Rows from block 5 of the image encoder of a small image captioner, named by matrix and row number. Rows with one number belong to one neuron. Each number is 50 + 12 x the weight over its row's rms, rounded and kept within 0 to 99. All counts start at 0. After the name is the row's rms in percent of the matrix's.
Before each neuron's rows are labels from the 100 images, of 14976, where the neuron reaches its largest size: "lies over" is the class under the peak. Only what is clearly more common there than usual is listed. The data: rendered scenes of coloured solids on a plain floor. In brackets: how many of the 100.
# u: gMLP up (value half) (encoder.blocks.5.mixer.u.weight, 288x192), inputs 0-95
# v: gMLP up (gate half) (encoder.blocks.5.mixer.v.weight, 288x192), inputs 0-95
# out: gMLP down (encoder.blocks.5.mixer.out.weight, 192x288, transposed), outputs 0-95

lies over: cog (54)
u.75 100:52 37 50 43 66 40 51 44 41 50 59 57 35 46 63 64 20 50 35 56 57 35 63 45 44 58 26 45 42 36 42 38 65 47 39 30 43 55 46 48 41 53 51 32 38 51 43 63 27 38 38 56 65 47 46 47 46 42 30 44 54 50 26 44 51 50 51 64 56 28 54 28 65 51 37 52 65 18 49 58 36 55 33 45 54 39 57 54 40 44 28 34 35 63 40 36
v.75 100:54 82 27 27 76 49 37 58 44 73 42 54 75 58 51 60 21 57 46 66 70 45 68 55 59 39 36 52 51 45 59 44 67 34 46 45 57 67 81 53 38 70 49 62 37 50 48 38 40 47 46 55 61 55 57 55 44 59 33 52 33 45 51 44 37 67 50 57 44 62 60 49 50 61 42 60 69 28 59 31 39 35 43 52 65 47 69 43 44 44 69 43 45 47 63 54
out.75 101:47 38 60 51 53 50 33 48 62 48 31 51 38 43 38 58 49 38 67 57 41 30 67 52 81 41 56 38 66 46 51 54 37 54 44 50 47 56 48 41 56 43 50 70 55 46 50 40 59 62 39 72 48 58 42 57 51 58 60 59 47 60 62 55 49 44 34 48 41 43 51 63 44 44 44 65 47 55 55 45 74 61 77 47 47 55 43 73 51 57 41 49 50 39 73 47

lies over: twisted bar (26)
u.193 093:48 65 34 51 50 51 42 55 56 47 49 65 37 52 58 44 49 36 41 60 48 22 33 59 45 48 67 56 35 41 44 55 31 50 66 44 41 30 41 43 42 54 47 47 51 59 56 62 44 65 47 27 58 70 60 60 68 32 41 48 69 51 28 41 58 54 37 40 68 42 36 63 47 49 62 49 36 50 45 51 45 49 55 62 73 35 34 54 49 46 21 47 60 53 64 61
v.193 095:52 61 42 23 33 59 53 48 47 35 45 41 53 18 57 45 48 54 36 43 66 51 38 68 63 41 51 69 70 60 40 56 66 40 35 52 64 75 46 48 43 52 51 42 40 63 41 46 55 54 20 55 40 55 45 77 19 53 67 51 53 45 48 73 76 40 82 48 46 14 47 60 49 56 48 50 46 43 37 37 50 60 49 55 61 64 54 40 52 63 54 47 42 53 61 45
out.193 092:46 46 55 59 45 46 63 36 28 70 52 36 80 47 55 57 53 60 43 42 44 57 64 58 38 46 50 16 51 71 59 46 44 67 44 44 56 65 74 51 55 59 64 58 60 37 41 54 43 23 54 54 54 34 35 48 53 31 39 36 41 31 74 45 45 40 67 40 39 47 49 53 45 43 32 37 42 47 66 57 29 65 49 45 42 61 58 38 46 49 64 51 38 48 30 33

lies over: tube (59)
u.239 103:57 31 28 43 35 48 68 41 89 38 35 68 52 69 49 62 43 49 66 60 57 49 65 63 37 40 42 57 40 50 54 26 55 41 63 51 55 48 46 48 48 40 40 44 41 32 47 56 65 57 18 43 61 57 67 54 42 65 49 68 39 48 37 64 62 59 43 45 46 40 50 67 74 64 60 43 58 42 25 44 62 53 54 54 33 43 36 56 65 56 68 59 62 48 85 61
v.239 108:43 78 64 51 62 62 40 47 18 75 49 39 53 50 53 39 70 50 23 46 46 40 44 37 58 56 56 45 74 43 68 52 43 51 49 55 44 55 49 32 71 47 53 66 43 39 59 30 53 59 65 44 45 42 48 38 52 40 30 47 51 30 51 24 45 58 38 80 56 58 51 58 30 46 52 51 37 69 53 50 33 44 34 40 62 59 51 36 45 48 62 52 34 58 59 54
out.239 107:30 57 46 61 58 58 66 47 44 46 40 47 42 41 50 30 67 44 56 51 38 48 60 45 67 41 56 61 49 34 67 30 58 43 52 45 51 81 50 54 51 53 28 58 48 44 43 43 66 52 55 46 41 39 35 32 36 48 60 45 50 47 55 37 67 38 39 60 47 42 52 51 28 58 44 47 48 57 67 27 56 63 62 54 51 59 57 45 54 61 80 47 36 55 52 31

lies over: cone (40)
u.215 101:58 66 75 72 47 42 67 49 37 63 49 29 47 37 43 34 41 32 22 39 48 35 42 60 44 63 52 43 45 53 68 55 59 62 50 27 70 38 56 55 34 40 39 45 59 57 73 27 56 52 38 42 65 51 24 53 56 45 57 50 26 41 56 36 54 50 54 31 43 56 43 66 61 66 45 34 54 53 61 33 48 22 60 57 52 56 51 57 45 59 35 51 39 47 30 56
v.215 102:44 53 25 77 42 58 57 66 36 33 47 56 55 77 57 30 48 69 49 37 45 67 48 54 52 38 59 62 41 37 52 49 73 36 56 42 46 52 47 64 51 38 47 24 54 51 36 42 53 48 45 59 60 60 50 73 48 36 74 45 57 36 43 40 69 51 38 48 67 45 53 49 35 39 62 25 37 39 33 57 56 55 50 62 56 38 46 50 54 33 55 55 51 57 65 56
out.215 098:55 42 41 73 58 86 65 58 67 69 52 71 54 65 60 58 71 84 53 55 50 49 42 29 67 37 59 54 67 56 39 34 35 46 53 42 54 55 59 52 70 37 60 53 40 50 42 69 62 51 46 52 48 46 69 59 44 47 49 63 58 35 57 64 62 36 48 62 36 56 55 57 56 42 50 75 59 36 38 62 58 45 41 45 58 44 51 40 47 59 56 40 54 36 53 42

lies over: tube (40)
u.185 102:59 59 45 50 42 35 50 38 53 30 44 35 63 34 36 51 65 50 45 29 38 39 37 83 65 68 47 47 36 58 34 40 54 66 50 42 58 37 56 59 51 52 76 40 58 31 53 54 55 40 59 57 43 54 66 62 27 53 36 60 67 58 43 71 28 64 45 41 64 37 44 34 49 52 58 56 49 62 22 59 46 55 46 57 29 60 52 52 22 42 41 32 45 67 38 44
v.185 102:44 36 42 49 37 29 46 21 34 58 67 50 49 37 42 54 75 41 52 36 43 68 37 53 53 64 34 45 46 68 50 26 67 48 46 46 45 61 51 56 37 37 67 40 65 44 48 52 61 58 42 57 48 35 49 55 37 50 64 53 78 64 47 57 36 72 47 65 41 55 40 50 38 67 46 68 46 48 48 68 24 47 33 69 31 43 48 58 33 54 34 58 52 43 30 41
out.185 101:23 63 55 56 47 75 45 32 45 59 35 75 55 42 65 40 47 43 35 39 25 55 47 48 58 42 80 42 47 46 31 46 57 56 37 61 56 59 48 74 61 41 61 67 67 42 50 40 36 72 49 49 64 33 48 34 34 52 63 38 45 57 46 48 73 37 40 40 32 55 35 74 45 47 34 50 36 34 37 60 54 67 52 73 55 70 50 39 44 44 39 37 23 64 33 44

lies over: tube (37)
u.26 104:56 32 48 73 53 54 72 42 62 56 55 65 49 43 54 71 58 34 52 55 33 49 40 37 42 39 62 53 40 64 35 41 36 63 59 40 56 51 59 42 50 84 61 50 67 48 34 44 54 37 71 51 53 55 75 38 67 56 74 66 43 57 57 47 54 52 32 59 61 59 09 50 61 66 75 56 58 32 48 57 46 50 52 46 46 43 48 55 69 66 10 58 48 63 38 52
v.26 105:46 90 46 67 44 55 43 58 52 66 41 39 67 39 51 47 53 56 42 60 61 58 37 56 66 41 44 55 64 36 64 65 58 26 27 51 79 55 43 35 72 63 47 63 41 56 70 42 52 47 43 54 41 23 40 51 58 52 58 70 49 47 16 46 20 41 41 55 54 30 81 52 57 51 41 51 39 47 69 58 43 70 33 66 62 54 36 36 59 60 66 45 44 31 68 54
out.26 102:43 54 42 47 83 50 44 47 42 45 64 53 58 29 50 41 42 46 52 55 54 61 57 36 62 39 34 66 46 58 40 40 58 61 43 62 41 51 37 39 46 18 39 49 56 58 38 58 56 62 43 67 45 57 57 76 43 48 54 56 46 40 47 52 44 60 59 69 42 27 73 46 62 58 31 55 56 48 76 47 71 47 54 70 60 56 74 39 38 31 65 50 60 17 62 38

lies over: tube (65); cog (25)
u.62 105:51 57 45 47 34 38 58 53 70 33 75 53 61 46 48 49 45 41 42 73 44 65 61 35 32 37 30 65 55 49 37 48 45 45 66 27 44 61 59 61 70 62 67 40 51 31 60 49 43 41 32 67 41 38 78 36 44 22 63 44 41 52 67 32 75 46 36 47 77 70 45 57 47 32 54 63 32 31 37 45 53 54 52 35 55 49 45 55 65 70 70 70 30 68 51 58
v.62 107:61 56 54 30 43 66 48 47 45 58 52 46 60 52 54 34 73 54 38 46 46 72 51 48 59 68 60 45 45 33 44 55 67 60 49 69 64 62 49 46 67 42 58 54 45 40 63 60 61 40 45 59 40 15 40 39 32 51 44 69 66 39 44 14 57 37 48 66 33 59 58 51 49 62 42 53 47 42 36 55 44 49 55 55 45 57 34 43 56 69 55 42 36 23 56 56
out.62 101:45 41 30 44 60 53 24 61 41 57 35 36 47 51 49 47 41 55 43 51 64 42 53 51 69 32 47 40 45 53 61 60 43 46 46 69 57 46 49 49 50 47 50 52 34 48 40 58 59 64 46 41 52 74 52 39 46 44 29 61 53 50 48 35 43 52 30 48 41 31 80 50 38 48 24 48 40 41 57 41 47 66 51 51 54 57 64 65 43 32 55 30 70 55 63 46

lies over: disc (42)
u.122 097:55 46 41 53 49 42 60 51 58 36 51 64 81 71 46 41 42 55 54 44 49 51 54 32 34 55 37 50 41 69 63 56 55 51 49 16 44 55 29 43 52 54 58 65 34 52 67 55 60 25 33 66 56 34 72 40 57 52 49 52 52 47 51 30 42 56 54 72 19 42 41 45 51 41 62 46 48 41 48 59 65 44 44 47 64 52 48 58 62 53 57 55 63 56 69 54
v.122 098:69 42 64 52 49 59 52 52 69 45 71 34 63 36 53 55 69 56 43 58 63 45 39 60 47 55 39 45 61 26 50 66 65 37 32 48 31 66 49 30 55 45 35 72 58 40 66 50 44 39 52 40 38 35 42 52 62 38 55 63 48 49 50 61 33 36 46 46 53 61 51 49 37 48 81 56 49 55 52 50 48 46 49 66 40 38 28 42 85 42 54 59 52 45 53 40
out.122 093:35 64 53 32 55 53 49 59 56 45 48 43 47 55 48 55 63 75 61 46 80 66 45 59 55 53 50 39 63 49 57 54 25 53 40 72 56 81 33 60 79 50 30 57 54 49 50 53 55 64 70 37 59 58 21 57 70 40 58 46 49 48 69 78 73 33 63 43 69 61 56 57 57 45 58 52 59 39 51 35 39 64 58 64 56 43 41 41 58 46 54 40 65 36 46 39

lies over: cone (45)
u.44 111:64 52 45 63 44 62 28 51 54 53 40 44 47 41 45 47 63 43 38 41 46 47 45 64 53 39 64 50 45 54 51 34 35 53 33 35 44 33 17 60 51 42 61 48 49 46 60 54 61 69 45 44 40 73 33 35 56 51 58 74 42 43 51 35 37 74 48 48 17 38 39 51 49 44 33 26 66 47 35 44 42 41 59 60 44 50 43 46 53 45 74 51 42 42 59 59
v.44 097:53 83 72 53 47 43 61 57 77 50 71 53 68 61 68 37 64 51 48 54 40 55 51 40 55 42 36 73 36 59 45 46 35 35 50 64 52 43 54 68 43 40 72 42 53 52 46 36 50 45 57 66 35 35 62 64 53 39 54 47 68 44 70 48 64 44 38 58 47 54 70 56 43 56 62 44 50 44 57 65 65 34 32 44 28 73 65 57 26 69 35 64 62 36 56 30
out.44 104:39 62 56 60 75 39 58 45 50 36 56 39 52 48 46 42 51 43 70 56 21 49 47 58 79 43 53 45 48 67 46 56 59 64 51 54 65 49 44 46 46 39 39 58 64 42 42 73 37 53 43 63 39 33 76 70 53 70 49 63 43 38 59 24 61 48 63 58 58 48 58 42 62 28 66 55 31 47 64 58 70 48 70 61 78 65 53 58 54 30 43 42 65 28 66 49

lies over: cog (60)
u.211 116:31 42 62 31 60 40 18 45 41 42 44 42 47 42 61 54 48 43 64 30 37 46 63 37 51 35 70 28 60 52 49 52 41 48 54 56 51 47 49 47 46 62 75 57 48 42 53 35 38 45 62 38 47 30 56 85 74 59 37 43 48 55 32 47 30 43 33 52 55 59 35 34 53 57 41 35 24 52 45 58 39 57 45 39 65 48 75 52 66 25 54 42 56 41 47 40
v.211 110:50 62 45 41 37 68 47 36 71 56 48 65 69 48 39 48 17 41 63 40 71 79 51 42 45 42 54 63 67 55 49 43 41 50 37 52 32 42 48 44 59 65 49 59 42 61 62 55 53 61 65 81 45 72 38 50 34 38 57 42 36 65 64 69 57 50 43 47 42 50 45 54 53 52 58 62 72 38 47 51 51 41 59 78 51 61 44 55 76 58 46 67 41 21 74 57
out.211 105:56 50 45 34 53 62 58 42 45 53 34 42 46 53 53 38 51 50 53 57 65 56 36 64 55 74 46 53 60 35 44 45 69 51 44 49 69 76 33 65 57 62 36 40 29 48 58 64 52 47 32 59 49 57 43 76 34 71 66 43 63 36 61 49 67 66 49 43 57 50 56 73 31 53 50 48 71 38 63 43 46 44 44 65 61 43 29 57 42 51 54 49 43 74 52 58